From a checkpoint of a small contrastive image-text model.
Model: encoder arch convnext, text encoder width 256.
Training: 19800 steps, batches of 512.
Data: trained on drawings of small networks of dots and links, 97500 training examples, 104.0 epochs.
Rows from block 9 of the image encoder of a small contrastive image-text model, named by matrix and row number. Rows with one number belong to one neuron. Each number is 128 + 32 x the weight over its row's rms, rounded and kept within 0 to 255. All counts start at 0.
After each neuron's rows are labels from the 100 images, of 14848, where the neuron reaches its highest value: "top examples" is what is common among them. Only what is clearly more common there than usual is listed. The data: drawings of small networks of dots and links.
# fc1: MLP up (encoder.blocks.9.mlp.fc1.weight, 1920x320), inputs 0-159
# fc2: MLP down (encoder.blocks.9.mlp.fc2.weight, 320x1920, transposed), outputs 0-159

fc1.220 [ 87 164 176 168 174  68 133 177  81 154 113 157 111 114 175 138 113 194 131  90  64 141 143 130 175  93 162 165 124 125 128 143 163 133 171  91 162 124 109  64 122 127 154 163 149  85 125 111 118 105  91  92 173  87  94 144  93  92 147 134  92  65 149 150 153 119  94 139 152 153 128 133 117  86 150  80 127 138 156 133 136  88 115 146 153 135 125 122 150 105 144  81 118  97 132 106 141  90  89  69 152 161 160  78 152 103 142 108 133 145 185  89 154  83 187 106 176 134  89 165  55  74 128 141  90 186 162 158 170 108 125 144  91 112  36 135 149 154 118 199 151 118 156  99 160 110 125  89 104 150 166 127 157 165 162 117 129 155 127 110]
fc2.220 [120 134 126 109 117 164  87 137 176 107 131 147  96 105 117 153 167 107 130 115 120 169  62 111 141 141  96 115 105 132 161 162 114 196 159 100 104 143 136 128 160  76 135 148  65 133 111 129 109 146 126  91 157 120 125 136 103 154 176 150 115  81 141  57 142 135 129 159 113 122 124 114 127 128 122  91 115 157 132 144  51  87 140 108 101 130 145 192 166 120 173 164 129 111 100 135  79 121 133 157 206 152 133 117 126  84 115 126 166 114 133 166 137  77 138 131  73 174 113 182  95 151 150 154 105 111 126  84  93 134 169 129  78  97 172  93 134 203 131 100 140  61 163 166 119  67 138 105  43 143  92 117 136 111 126 100 146 135 112  96]
top examples: ladder

fc1.550 [ 84 146 136 102 183 149  36 143  77 129  64 136  63 143 140 155 145 190 152  87 162 192 123 127 123  45 123 139 141  93 142 125 136 145 129  93 116 131  85 174 113 114 140 182 127  85  89 114 164 156 132  54 187 148 129  62 128  88 119 113 131 120 168 109 103 154 126 113 100 147 116 126 127 104 121 140 141 162 138 128 186 116 154 162 115 139 121 158 133 132 133 105 149 221 100 135  91 125 106 128 123 169 185 150 137 119 143 171 147 182 117 122 104  69 131 135 164 102 184  97  83 135 120 115 136 154 139  59 119 126 149  83  93 169 149  79 175 166 115 134 161 103 148  87  97 122  73 137 140  80 130  90 123 206 146 127 173 156 139 147]
fc2.550 [198  83 147 121 115 176 106 115 148 224 139 164 111 169 163 118 168 140  94 110 164 108 152 135 196 106 146 143 111 107  85 175 102  98 135  44 147 114 159 143 113 159 154 145 169 124 160 197 123 123 160 105 138 155  80 103  79 138 142 149 157 116 108 157 100 154 143 159 139 216  81  92 157 103 104 165  72 118 110 151 134  99 121 124 188 129 101  87 120 102  79 151 112 112 162 136 142 134 140 136 133 150  91 121 147 152 148  95 100 113 217 149 136  90  53 109 132 130  93 137  53 103 184 126 181 124 114 149 149 133 100 121  87 147 109  80 112 117  90 142 116 105 155 132 156 101 106 164  86 109  72 159 107 100  93 169 103 128 111  79]
top examples: tree

fc1.117 [133 142 150 156 134 154  94 120 107 148  72 133 186 147  78  93 123 128 119 104 114 163 129 104 198 186 138 175 181 108  91 122 122 128 165 121 138  98 146 106 115  59  71 150 153 133 102 124 179 105 127  78 166  97 125 169  81 145  85 172 186 122 127 125 137 156 104 203 153 119 144  77 113 149  77 166 120 126 119 134 134 120 149 109 137 187 102  84 100 167 160 186 152 172 150  88 105 120  72 119 156 132 138 163 100  95  82 134 120 164 122 139 103 100 180 135 186 116  62 106 140 124  67  55 103 127  80 119 174 175 101  59  87 166 176 147 143 141 155 176 158 164 119 125 127 105  89  99 132 175  78 137 138 146 125 159 102 105 155 120]
fc2.117 [178 107 105 109 146 147 108 101 169  96 136 112 106 125 102  93 113 166 127 101 172 136 133 100 173 138 138 126 169 131 177  72 200 198 133 122 219 163 137  97 125  91  87 103 102 102 101  80 134 141 133 133  62  78 124 160 119 124  92 146 144 105 169 138 106 135 112 180 148 114 118 127 108 140  77 179 151 130 168 139 188 153  58 116 155  77 161 101  99 138  71 173 120 119 149 135  54 187 143 174 130 161 155 127 153 115 151  60 119  81 129 101 213 141 140 173 176 127 158 143 133 134 178 163 187 173 137 107 152 169  60 153 127  76 113  61 114 153 134  87  81 101 107 163  79 141  82  65 111 158 142 144 134 141 117  59 118 157 127 132]
top examples: laid out on a circle; nine dots; black dots

fc1.562 [127 155 134 101 196 153  58 136 138 147 114 169 173  97 139 206  90 125 119 138 109 143 126 117 159 136 154  73 106 139 181 115 121  62  93 104 178 111 193 161 140 128 140 141 121 155 128  52 166 157  97 114 123 105 135 119 123  98 144 160 200 225  91 194 110 153 161  90  90 123 121 139  74  79 192 162 124 134 130 135 129 129  84 136 108 109 144 133 156 146  83  75 151  66 125 152 122  96 168  96 145 122 166 105 134 160 118 129 129 108 107 132 190  73 118 114 136 128 131 134 119 136 165  96 147 133 134  85 138 129 120 163  89 157 112 100 116 115 173 152 159 127 148 105 172 137 166 125 121  96 117 115  56 128 114 121 161 156  68 157]
fc2.562 [ 60 132 124 123 142 132  92  77 109 110  74 106 160 122 183 117 114 100 128 149 154 119 161 125 144 156 133 124 106 142 159 126 156 107 146 187 187 154 146 120  93 170 190 146 109 100  99 106  87 111 123 148 100 158 121 129 129 129 114 154 150 171 182 148  68 188 102 121 115 110 117 130  90 126 138  83  89  95 149 118 108 105 128  87  87  97 181 181  81  72  84 128 159  69 119 144 137  66  99 159 135  63 202 113 122 114 117 126 164 124 128 165 137 144 101 120 148 138 141 130 173 172 141 181  66 144 118 176 148 115 153 151 128 118 183 169  73 181 134 110 121 147 179 202 131  95 136 182 133 179 149 166  91 151 100 176  96 158 116  95]
top examples: star

fc1.194 [ 87 128 138 121 126  95 137  96 172 155 102 166 136 116 110  59 159 138 112 153  91 152 115 126 144 164 111  96 167 113 130 112 100 101 102 124 126 140 120  96 146 161 144 156 104  95 113 143 108  86 153 148 139 105  64  75 113 132  98  45 147 132 115 128 100 171 117  84 107  98  97 138  88  89  96 142  76  99 104 154 143 116 230  96 118 136 134  78 133  95 122  93 100 134 129 138  85 124  90 119 155 102 149 116  65  53 116  91 114 127 187 115 120  69  93 115 119 114 125  56  97  79 129 144 108  93 177 121 101 149  67 132 100 140  87 112 169 184 151 127 111 166 149 128 169 120 154  76 148 148 163  76 131 190 163 132 118 155  71 159]
fc2.194 [117 123  87 201 124 174 127 104 101 154 165 134 152 110 180 155 131 134 123 104 130 142  77  96 104 153 111 124 112  73 134 126 151 178 160 105 107 147 143 137 117  93  87 101 127 105 148  78 214 160 125 121  89 121  95 109 151 116 127 165 138 141 136 128 152 212 114 112  52 133  66  91 143 120 155 117 123 190  85 156 146 114 174 112 159 144 118 170  98 143  98  35 125 115 125 149 111  39 145 144  99 137 131  79 133 134  99 103 114 105 107 156 127 141 136 111 201 126 126 130 196 165 193  74  56 111 121 121  81 137  89 140  78 147  87 127 150 123 140  39  82 151 110  74 105 122  97 163 125 165  89 163 152  92 142 141 174 123 122 104]
top examples: ladder

fc1.362 [143 108 131 101 151 138 146 131  82  87 124 111  87 143 136  74 155  83 168 170 128 136  92  31 129 121 158 110 173  84 107 140 105 121 136 149 128 134 189 118 144  99 120 118 118 138  69  71 132 135 101 104 122 121 141 155  96  65 152 133  98  95 119 163 158 123 114 168  99  88 125 164 107 130  82 144 123 115 194 137 101 138 120 165 166 143 143 129 147 128 114 123 124 122 129 106  94  75 114  98 169 110 144 103 110 124  19 161 167 129  98 145  82 132 100 177 191 158  84 102 163 163 190 155 109 139 127 139 228 121 143 166 112 129 117 173 133 135 134 152  98 168 135  70 126 102 121 132 135 130 145 124 144 150 145 119 109 108  95  85]
fc2.362 [116 145 170 160 160 161 101 109 187 158 110 131 152  63 106 156 157 176  92  93 131 119 135 154 146 131 113 137 139  51 132 182  98 116 150 140 131  95 104  83  91 111 138 119 173  98 161 138 112 101 202 134 109 124 162 111 101 164 108 127 120 147 154 127 118 138 123 115  87 147 143 118 154 143 145 155 176  87 139 110  44 142  74 164  86 106 122 127 188  87 107  99  63 156  97 104 171 214 106 164 113 100 127 117 133 145  87 104 111 134 105 165 120 167  52 129 111 113 137 143 183 134 119 131 120 111 199 122 122 110  99 123 175 165 126  88 150 132  93 132 122 132 173 167 115 121 111 125 128 125 122 121 114 138 144 153 103 115 152 123]
top examples: laid out on a circle; nine dots; chain

fc1.716 [111  85 164 122 159 137 149 172 169  97  89 129  72 148 142 158 145 167 173 147 186 117 110 125 121 162 122 101 190 109 179 133 170 159 184 186 147  63  80 163  94 196 144 158 154 117 112 157 104 128  92  49 135 103 130  94 119  74 148 133 112 156 115 109 103 113 162  80 161 171 114  80 132  81  93 127 146  80  92 146 150 135 158 111 131 120 147  42 169 158 180 171 156 159 104 110 134 184 136 116 140  96 135 146 130 124 111 114 154 113 138 211 149 138 123 182 130 144 152  77 106 117 130 153 138 118 154 109 123  95 122 172 142 133 124 147  97 124 133 176  75 128 136 152 139 140  81 164 112 101  90 120 155 129  72 195 146  57 154 142]
fc2.716 [131 119 102 157 109 124 117 144  85 171 123 126 144 169 127 138 117 164 126 125  90 154 166 154 118 153 133 104 152 116 133 126 166 131  86 145 181 127 123 131 102 115 145  74 129  97 106 150 130 163  88  68 134  77 114 131  92 127 129 154 127  48 113 154 126 160 134 119 161 162 144 156 102  88 140 118 126 103 133  76 115 112 140 146 141 148 111 176 127 149 111  79 173 139 135  81 137 146 160 150  95  78 109 136 151  54  66  89  65 136 120 120  85 153 130 122 139 115 121 178 150 219 160 162  95 183 134  86 100 104 125 140 127  35  75 180 148  92  94  84  95  86 106 163 187 113 119 147  61  73 147 127 130 132  90 135 150 144  96  82]
top examples: tree

fc1.17 [167 125  98  95 109 144 106  82 175 133 117 162 130 162 134  90 148 141 162 167 132 119 119 161 110  81  80  82 161 118 130 121 163 142 141 135 141 146 108  98 144  68  89 124 180 108 108 135 121  92 138  98 164 130 132 124 146 129 114 182 159 172 185 158  91  88 186 134 149  62  95  68  84 125 111 101 137 140 166 181 134 149 136 170 147 117 152  54 102 199 145 149 147 144 134 107 155 111  72 158 122 133  94 161 138 138 142 107  96 129  86 190 111 200  42 148  86  98 131  98  85 107 147 134 164 147 108  99 183 116 139 104  54 108 139 140 124 123 171 127  98 116 118 121 125 163 146 131 157 198 163 141 156  87 147 131 139 167 122  94]
fc2.17 [152 139 120 175 128 110 130  94 200  97 155 121 101 132 101 115 131 137 114 106 141 125 114 152 103 185 101 143 210 105 164 164 142 119 163 145 151 148 122 101 115  53 144  95  41 139 164 134 127 140 195 132 147 148 118 149 141 139 180 131 112 124 127  88 113  22 126 120 121 161 101 126 136 124 129  78 132 129 100 151 134 103 133  83  97 161 155 161 147 103 131 143 198 143 131 121 137 122 132 100 174 127 156 125  59  94 118 120 113  86 109 118 134  83 163 155 127 181 155 132 122 213 156  60  96 110 158 100  88 144 143 150 171 131 103 153 157 119  91  68 120  82  67 116 155 117 142 146 136 179 113 120 165  99  79  88 112 170 198 104]
top examples: laid out on a circle; two groups

fc1.736 [139  81 146 104 167  90 119  82 124 103 106 117  91 152 150  78 138 145 202 117 156 153  82 144  95 157 124 132  64 103 112 118  73 174  88 146  97 111 132  94  73 148 149 114 156 139 128 186  68 135 136 148 139 121 166 128 182  97 173 111 128  86 117 170 115 133 186 102  91 142  79 141 151  81 200 134 150 127 163 136 113  76 104 115 143 137 124 100   5 146 138 137 147 144  90 107 114 149 174  94  81  93 135  88 157  46 152 198 102 121 121 128  56 119 119 164 162 145 152 134  66 131 127 130 133 112 116 117 141 103 187 123 193 184 153 115 139 146 157 154 134 139 132 149  62 147  86 164  62 131 115  70 139 154 134 139  71 134 164 124]
fc2.736 [115 111  73 115 165 176  94 121 148 145 122  87 147  79 129 141  75  88 108 139 111 116 151 111  98 190 103 163 118 146 141 120 113  55 131 140  89 107 156 120 150 127 141 109 171 169  97 140 149 128 180 156 113 142 157 128 154 155  90 151 114 201 184 150 139 149 118 135  91  89  89  97 159 172 136 134 105 168 127 155 130 136 133  97  53 172 158  85 112 122 188 105 129  78 126 137 168 151 189  71 127  91  88 155 111 169 133  94 113 161 119 140 133 166  78 170 160  59 129  74  76 128 128  89 107 135 123 178 144  99 131 135 142 144  94 159 109 149  97 135 133  79 199 138 134 141 124 168 152 150 105 195 133 126  94  96 121 113 157  88]
top examples: ladder

fc1.282 [149 152 147 142 107 107 134 114  91 146 122  88 103 149 130 194  83 146  79 110 185 154 138  95  98 151 139  93  63  99 109 121 156 159 145  33 159 193 127 122 115  98 134 133 157  75 114  74 186 144 124 133 152 128 125 140 108  95 163 170 147 114 109 151 150 124 121 177  62 132 114 106  88  60 134 141  70 133  70 124 124 144 118 132 175 125  99 135  98  97 106 158 132 156 112 173 116 177 181  73 113 117 111 147  88  82 173 125  74 125 164  96 137 121  91 128 103 112 172  71  27 133 122 143 120 119 197 160 134 148 161 160 162 159  95 168 157  77 178 138 146 122 155 165  58 148 107 154  73 169 147  99 168 125 131 106 174 177 156 134]
fc2.282 [106 108 141 141  55 122 103 159 112 113 109  88 113  91 171 144 111  98 131  89 151  93 140 152 153 182  85 100  88 108 167  80 168 141 100  96 130  95 115 136 126 112 136 149 145 148 185 151 147 163 111  71 127 135 130  52 100 144 147 125 151  83 123  95 141 136 153  90 125 106  84 153 181 130 128 168  47  99 127 148 122  82 133 115 107 143 115 132  74 129 154 101  73 133 164  90 133 106 131 115 146 204 127 130 134 148 143 148 113 173  97  91 146  93 142 135  46 122  88 105 187 154  93 134 114 181 128 105 171 153 121 173 100 106 184 163 106  64 143 103 138  98 157 109  60 121  97 142 101 150 158 151 166  97 115 107 135 115 112  72]
top examples: tree

fc1.638 [147 104 152 130 231 120 145 118 122  76  98 160 108 151 122 196 101 119 128  97 115 133 126  89 102 125 182 123 150 121 136 123 106 176 109 144 117 102  90 136 141  88 112 202 206 111  98 112 170 118 109 126 138 114 100 144 120 125 150 132 116 102 119 142 104  67 142 164  83 139 114 170 106 131 132 135 175 138 145 181 123 127 139 135 143 135  83  84 143 110  93 140 143 117 148 141 131 149 105 164 179 142 135 128  72 172  78 137 122 160 154 144 136 118 172 165  60 122 117 134 180 147 144 120  88 168 170 186 116  59 127 120  67  79 113 135 117 143 150 101 127 124 102  85  99 180 140 219  68 139 177 107 115 144 208  92  81 151 167  90]
fc2.638 [130 157 105 105 148 117 196 128 129  93 121 142  67  88  97 126  96 129  96 135 149  26 130 126 135 147 133 139 128 149 145 146  73 133 117 140 162 103 131 183  80  94 141  85  99 132 126 199 142 206 107 106 128 183 129 140 133 140 143 116 112 118  78  96 182 112  75 170 105 143  70 111 112 102 126 122 112 105 130 141 107 127 104 191 152 138 105 100  83 132 111 109  89  32 137  71  74 149 107 164 110 147 105  75 171 201 132 122 124 135 138  79 127 122 119 114 115 115 154 106 147 100 104 160 123 157 119 106 169 155 144 140  98  91 186  89 126 161 141 161 109 186 131 136  97 147 196 133  80 127 122  53 133  95 148 129  62 124 123 134]
top examples: ladder; eight dots; teal dots

fc1.40 [118 178 134 130 118  92 118 147 102 152 118 126 102  95  65  85 144 152 134 128 149  89 113 163 103 179 110  75 177 109 179 190 102  80 129 119  68 132 188 199 127  94 134 110 117 140 133  43  84 127 163 148 129  93 140 112 137 145 107 164 120 117 103 129 142 136 129 127 116 106 104  93 150  73 172 147 176 118 135 158 148  72 116 118 138 136 133  86  98 135 150 133 140 135 191 108 153 150 125 132 130 123 108 219 109 118 143 166 135 124 121  75 122 148  93 160  80 163 171 101 119 147 146 119 111 113 101 189 154 126 100 151 117 185 125  69 158 103 179 141 133 102 163 127 140  95  76  48 129  76 117  87  62 101 117 105  85 142 114  96]
fc2.40 [167 145 112  64 175 145  95 113  86 145 160  99 177  77 167 141 127  82  95 157 151 120 116 152 143 148  89 126 163 135 126  94  86 134 135  89  21  91 129 113 123  95 144 144 121 168  99 113 100 135  94 126 101 143 134 130 145 158  77 155 152 149 123 100 124 186 127 158 120  68 107  65 129 151 174  62 136 159 152 203 103 135 140 115 170 118 116 125 145 131 155 102  66 119 111 114 162 112 156  50  90 140 156 111  81 124 150 152 150 109 120 117 121 177 104  92 116 128 176 118 128 151 107 189 191  77 201  78  42 128 118  92 123 107 113 118 119 118 131 124 119 107 159  86 118 113  95 155  87 114 113 142 151 107 135 121 117 133 128 120]
top examples: ladder; eight dots

fc1.395 [ 89 120 123  98 152 149 130 169  78 139 103  98 129 149  93 121  31 171 146 135 146 170 119  79 111 144 134 129 159 115 107  76 137 137  73 196 117  74 156 163 115 111 118 117 132 206 180 197 103 147  84  56  67  97 175 154  81  60 105 145  72 117 127 160  54 116 177 142 101 153 110  90 130 130 134  86  97  89  94 135  86 113  96 104 179  90 107  62  92 130 189 113 157  98 166 152 112  86  79 138 105  43 152  96  91  93 110 123 151 146 129 117  99 118 107 125 108 124 146 129  83 145 123 155 118 155 134  97 133 175 130 111 167 141 123 141  86 118 120 158 137 217 164 155  99 134  82 118 122 104 164 120 111 154 162 149 115 118 182 143]
fc2.395 [ 70 103 140 106  90 118  95 134 120 107 104 142 193 175 126 125 167 138 129  99 161 125 121 120  86 143  88  90 140 109  63 165  95 105 179  85 156  81 197  97 155 156 124  91 144 122 126 116 153 101 146 103 138  92  96 135 124 118  92 182  87 131 103 132 108 157  53 144 115 109 150 111  55 115 122 192  98 107 142  89 174 154 136 105 150 143 156 142 183 167 110 145 180  87 163 100 155 164 185 164 143 154 106  95 113 133 102  87 130 156 188 167 142  85 110 132 137 127 140 188 133 128 118  93 144 129 138 128 167 145 115 129 136 109 176  96 113 150 149 178 143 143 107 168 132 160 161 145 137  67 104 181 208 121 109 159 212 164  83 123]
top examples: nine dots; random links; tree

fc1.445 [156 148 170 161 212 136 141 143 107 106 125 151 115  89 164 129 100 122 118 177 112 194 108 121 116  96 125 130  81 191 147  62 114 142 117 151 126 164 158 167 105 156  88 148 162 164 140 156 166 108 137  73 116 135 117 115  95 127 145 140 137 165 132 144  56  94 141 112  99  84 131 125 151 165 135 112 136  91  97 150 161  91 159  81 146 144 185  74 106 134 154 130 141 143 116 179  91 100 136  89 115  88  98 190 142 110 140 144  92 107 162 162 145  35  87 139 122 164 137 118 115  91 146 158 140 152 129  63 143  68  64  63 154 146 106 162  98 155 121 114 175 116 158 143  96 163 154 121 136 141 128 123 159 129 125 172 178 168 165 166]
fc2.445 [133 160 154 117 173 122  68 148 168  94 204 118 151 138 112 133 163 131 149 104  82 118 175  93 138 127 137 129  99 141 162 111 165 118 169 184 124 149  73 113 149 157 131 167  84 153  50 129  56 158 155  48 113 147 140 161 185  78 145 133 144 175 107 131 147  88 124 142  65 176 127  91 136 120  64 149 138 129 127 109 130 112 112  71 137 126  74 115 145 132 160 111 111  93 159 161  68 119 149 172 199 169 103 159  86 143 139 119  85 125 124 159  21 170 126 108 173  89 113 178 166 214 124 160  90 159 119  98 113 163 112 138 103 171 126 188 133  88 152 135 114 169  71 173 159 127 133 132 149 104 119 143 109 117 153 152 157 146 176 123]
top examples: laid out on a circle; ladder; six dots

fc1.517 [ 48 123 181 105 158 132 122  96 133  71  90 144  69 112 151 152 135  95  50 178  99 132  65 167 119 169 160 129 141  80 175 136 115 119 143  84 122 151 140 170 194 171 106 129 111 159 149  96 133 186 116  98 112 168 156 104 169  85 139 155 117 106 115 101  83 111  77 135 163  87 120 103  69  89 140 146  95 137 150 124 117  96 138 100 149 104 109 182 163 108  83 191 141 137 120 117 115 184 154 158 140 128 203 114  92 124 154 103 114 145 143 145 117 140 109 100 124  99 171 112  79 103 128 105 142 130 110 152 172 136  55  94 170 123 146  86  84 119 117 113 125 128 138 137 114 103 103 158 144 139 144 112  97  69 156 192 108 136 123 120]
fc2.517 [ 90 115 154  97 130  44 117 106 190 118 129  94 117 102 105  77 118 133 117 122 101  74 191 130 126 139 116 125 108 142 119  87 101 168  92 101 110 140 152  90  89 129 130  76 148 136 198 107  94 156 134 149 121 163  99 114  68 106 114 111 100 120 154 126 110  56 153 174 130  76 111 121 112 121 169 157 111 118  82  93  85  72  49  82 131 118 145 138 144 113 129  93 108 177 132  54 164 132 208 104 121  83 156 137 121 114 145 133 142  94 145  70  76 182 162 103 121  93 148 138  76 101 134 148 132 125 128 102  69 126 169 135 154 158 115 147 156 175 116 121 112 102 124 137 100 167 125 103 167 148 143 130 125 135 132 161  86 121 121 129]
top examples: laid out on a circle; tree

fc1.217 [112 136 129 139 141  96  66 143  84  36  89 150 129 106 132  75  99 123 125 149 145 105  69 179 153 139 133 125 130  98  93  85 193 171  71 108 172 167 183 193 161  68  83 146 147 180 101  56 145 181 111  92 136  87 154 133  87 159 155  85 108 100  86 146 150 145  97 174  90 139 177 137 166 115 129  83 161 153  79 123 133 194 131 172 148 194 136  71 101 123 151  87 154 128 157  67 158 124 158 118 127 108 112 119  97  58 141 119 194 129 150 114 127  32 173  98 126  92 153  97  90 116 168 135 108 129 127 168 109 114 133 137 157 132 160 151 170  80  99 136 140 100 151 162  83 120 139 117  97  82 131 151 104 129 117 150 155 113 171 125]
fc2.217 [146 109  95 119 194  90 159 138 182 176 133  80  93 118 134  96 138  80 174 126 123 105 113  88 170 115  78 140 141  73 141 143 139 163  91 105  84 125 168 138 163 150 143 146 158  16  94 138 126 156 146 157 139 118 100 134  71  88  90  72 168 119  70 148 108 128 195 120  77  95 116 118 152 132 134 135 165  67 127 103  95 134  93 179 163 151 113 190 146 100 155 133 124 110 144 115  64 153 124 136 138 111 118 124 126 140 141 110  59 116 160  83 137 146  94 142  91 141  54 133 130 193 155 118  80 146 144 164  76  97  92 126 147 101 159  96  95 116 185 173 106 135 141 180 103  85 136 105 173  72 153 124 123 128 178 139 144 101 117 136]
top examples: star; nine dots; wheel

fc1.409 [127 176 149 107  77 142 150 132 147 119 180 123  55 119 126 124 128 160 167  75 138 146 127  80 149 154 151 137  45 131 103  84 144 132 163 175 110  70 100 137 125 128  92 118 149 167 107  96 101 128 158  58 197 126 143 192 148 184 127 130 150 176 126 217 106 165 163 135 112 129 111 128 123  89 120  99  56 127 145 132 117 174 132 160 148  41 155 100 117 119 159 143 125  70 135  93 175 129 128 100 168 113 123 149 105 128  88  45  99  69 136  99 122 122 141  97 127 122 102 138 118  83 148 172  94 149  94 119 132 133 135 150 142 191  95 126 127 151 151 125  93 164  88 147 105  67 144 150  76 144 169 113  34 118 123 116  92 139 105 174]
fc2.409 [153  95 141 159 177 109 125  95  88 148 228 154 156 147 167 130 107  79 153 155 151 193 144 173 103 148 155 113 147 153 151 131 130 135 181 128 114 183 112 121 162  76 122 141 136 186 103 151 116 101  71  91 122 129 168 190 150 169 146  93 186 121 141 107 142 119 142 114  99 123 118  63 126 123 133 117 157 104  94 118  94 157 101 112 106  96 130 154 110 114 123 163 147 167 140 144 100 117 131 160  84 144 104 135 100 126  72 149  97  59 118 151  95 149 165 182 130 104  96  83 125 115 171 146 176 142 105  77 138  90 132 125 151 134 111  47 152 159 118  70 201 133 183 102 100  87  87 132 165 187 171 146 191 156 107  91 122 128 103 101]
top examples: laid out on a circle; six dots; ladder

fc1.408 [124  95 148 185 149 121 165 126 144  57 137 144  90  99 134 146 149 153 167 155 149 152 135  38 123 154 163 103 170  86 161 120 154 145 134 110 114 126 107 121 139  81  85 114 103 136 131 187 105 124 122  88 133  81 102  93 165 130 101  77 153 151 120 145 106  89 174  95  76 162 102 106 145  86  87 135 158 116 126 113  87  89 159  60 156 119 164  85  92 154 137  77 129 138 187  97 131 122 110 119 122 115  90  94 157 109 160 111 157 138 134 152 149 183 157 135 125  97  64 150 149 161  73 141 101 141 149 134 112  89  80 164 127  88  87 125 171 193 176 101 101 192 105 125  84  95 151 142 138 174 127 111 154 142 135 193 159 161  72 138]
fc2.408 [141 175  90 143 142 125 134  93 138  97 155  91 141 136 111 123 119 110 110  73 169 128 160  83 133 168 137 179 108 179 196 150 131 157 109 136 218  92 140 132  89 184 165 164 102 149  76 116 114 154  89 133 158 138 195 106 187 116 142  71 137 109 119 116  89 130 127 114 136 132 120 177 133 128 142 175 141 131 109 117 108 141 160 163 139 124  84 206 141 126  86 140 103 113 111 162 140 139 100  94 156 139 107 146 100 168 109 164 166 127 113 119  30 134 133 147 101 122 143 138 120 104 140 129 200 109 155 140 128 103 180 144 150 166 124  95  70  96 141 112 140 151  98 108  67 152 105 140  81 121  82 172 143 101 124 135 116 151 119 107]
top examples: laid out on a circle; dots: five; two groups; chain

fc1.702 [ 99 174 101  64 170  94 133 138 125 118  93 147 114 120 126 144  77 164 176 158 149 150 131 137  68 127 138 134  88  87 104 125 111 126 151  89 131 105 126 142 153 122 103 145 127 146 112  86 122 192 128 130 140 104  62 112 100 107 121  94 149  85 152 137 142 155 149 166  85 155  90 152 170  97 152 155 155 129 106 142 119 145 166  82 130 112 133 143 223 160 140  95 154 185 106 171  83 160 124  90 171 108 159 106 104 158  89 107 144 138 146 115 144  89 117 119 168 120 161 121 165 130 141 119 114 141 136  72 159 124 162 183 133 118 135 119 156 112 169 138 120 130 195  52 167 130  95 143 141  88 149 144 108 174 127 160 127 175 180 166]
fc2.702 [181 150 144 112 192 110 155 116 111 151 166 139  68 101 190  79 126 115  82  97  64 170 114 138 134 135 131  89 102  93 110 144  95 134  65 113 121 102  98 144 101 126 117 177 137 148 138 145 146  78 129 117 181 115 128 168  96 143  85  76  93  91 158 180 110 182 155 138 120 197 144 124 126 165  97 104 126 100  86 169 144 159 121 108 139 109  63 115 155 152 185 119 131 136 133 114 133 139 123  89 120 127 194 104 124 113  79 151 126 179 141 137 144 191 139 182 120 129 169 146  79 121 119 146 127 103 111 134  98 164 175 133 110 137  61 113 103 153 107 107 137 144  84 119  82 100 155  92 142 162 123 116 131 135 110 163 129 102 109 126]
top examples: ladder

fc1.41 [ 85 107 125  95 105 116 125 143  88 142 155 138 146 107 114 195  90 120 130 117 145 121  63 116 189 169 132 174 142  79 135 150 131 154 142 124  46 130 156 126 125 141  84 112 166  96 136 132 132 183 104  67 164 122 113 114 155  94 134 121 111 150 114 103  96 142 119 118  92 154 111 106 132 150 114 123 126 134 157 149 193 154 170 100 106 111 186  83 147 133 112 150 240 197 175  67  91  91 170 167 142 116 167 105 138  66 121 132 170 152 182  90 172 145 101 138 153 133  84 112 115 119 117  98 104 101 186 140 101 104 131 122 144  99  58 106 173 156 113 155 176 169 115 152  58 187  86 168 108 162 117 154 136 107 151  75 133 103 106 149]
fc2.41 [123 101 133 105  81 169 125 106 119 155 140 122 113 108  70 210 119 136 107 151 127 138 123  99 142 159  72 129 140 134 159  98 117 102 159 109 138 110  91 180 148 140 124 139 203 148 113 189 188 119 126 146 172  80 143 149 131 124  71 137 120 141 117 154 148 130  86 119 194 171 139 130 123 136 115 157  84 127  93 131 144 164  78 153 149 158  79 139 115 151 150  78  94 151  95 125 130 169 153  48 116 107 114 127 165  83 165 140 106  98  82 124 124 126 147  71 124 183 147 171 118 131 134 124 170 154 109 128  81 110 122  98 143 135 102 129 151 182 158 120 113 110 129 109 125 144 113 139 129 150 101  95 171 149  92  90 129  59 106 127]
top examples: ladder; laid out on a circle; eight dots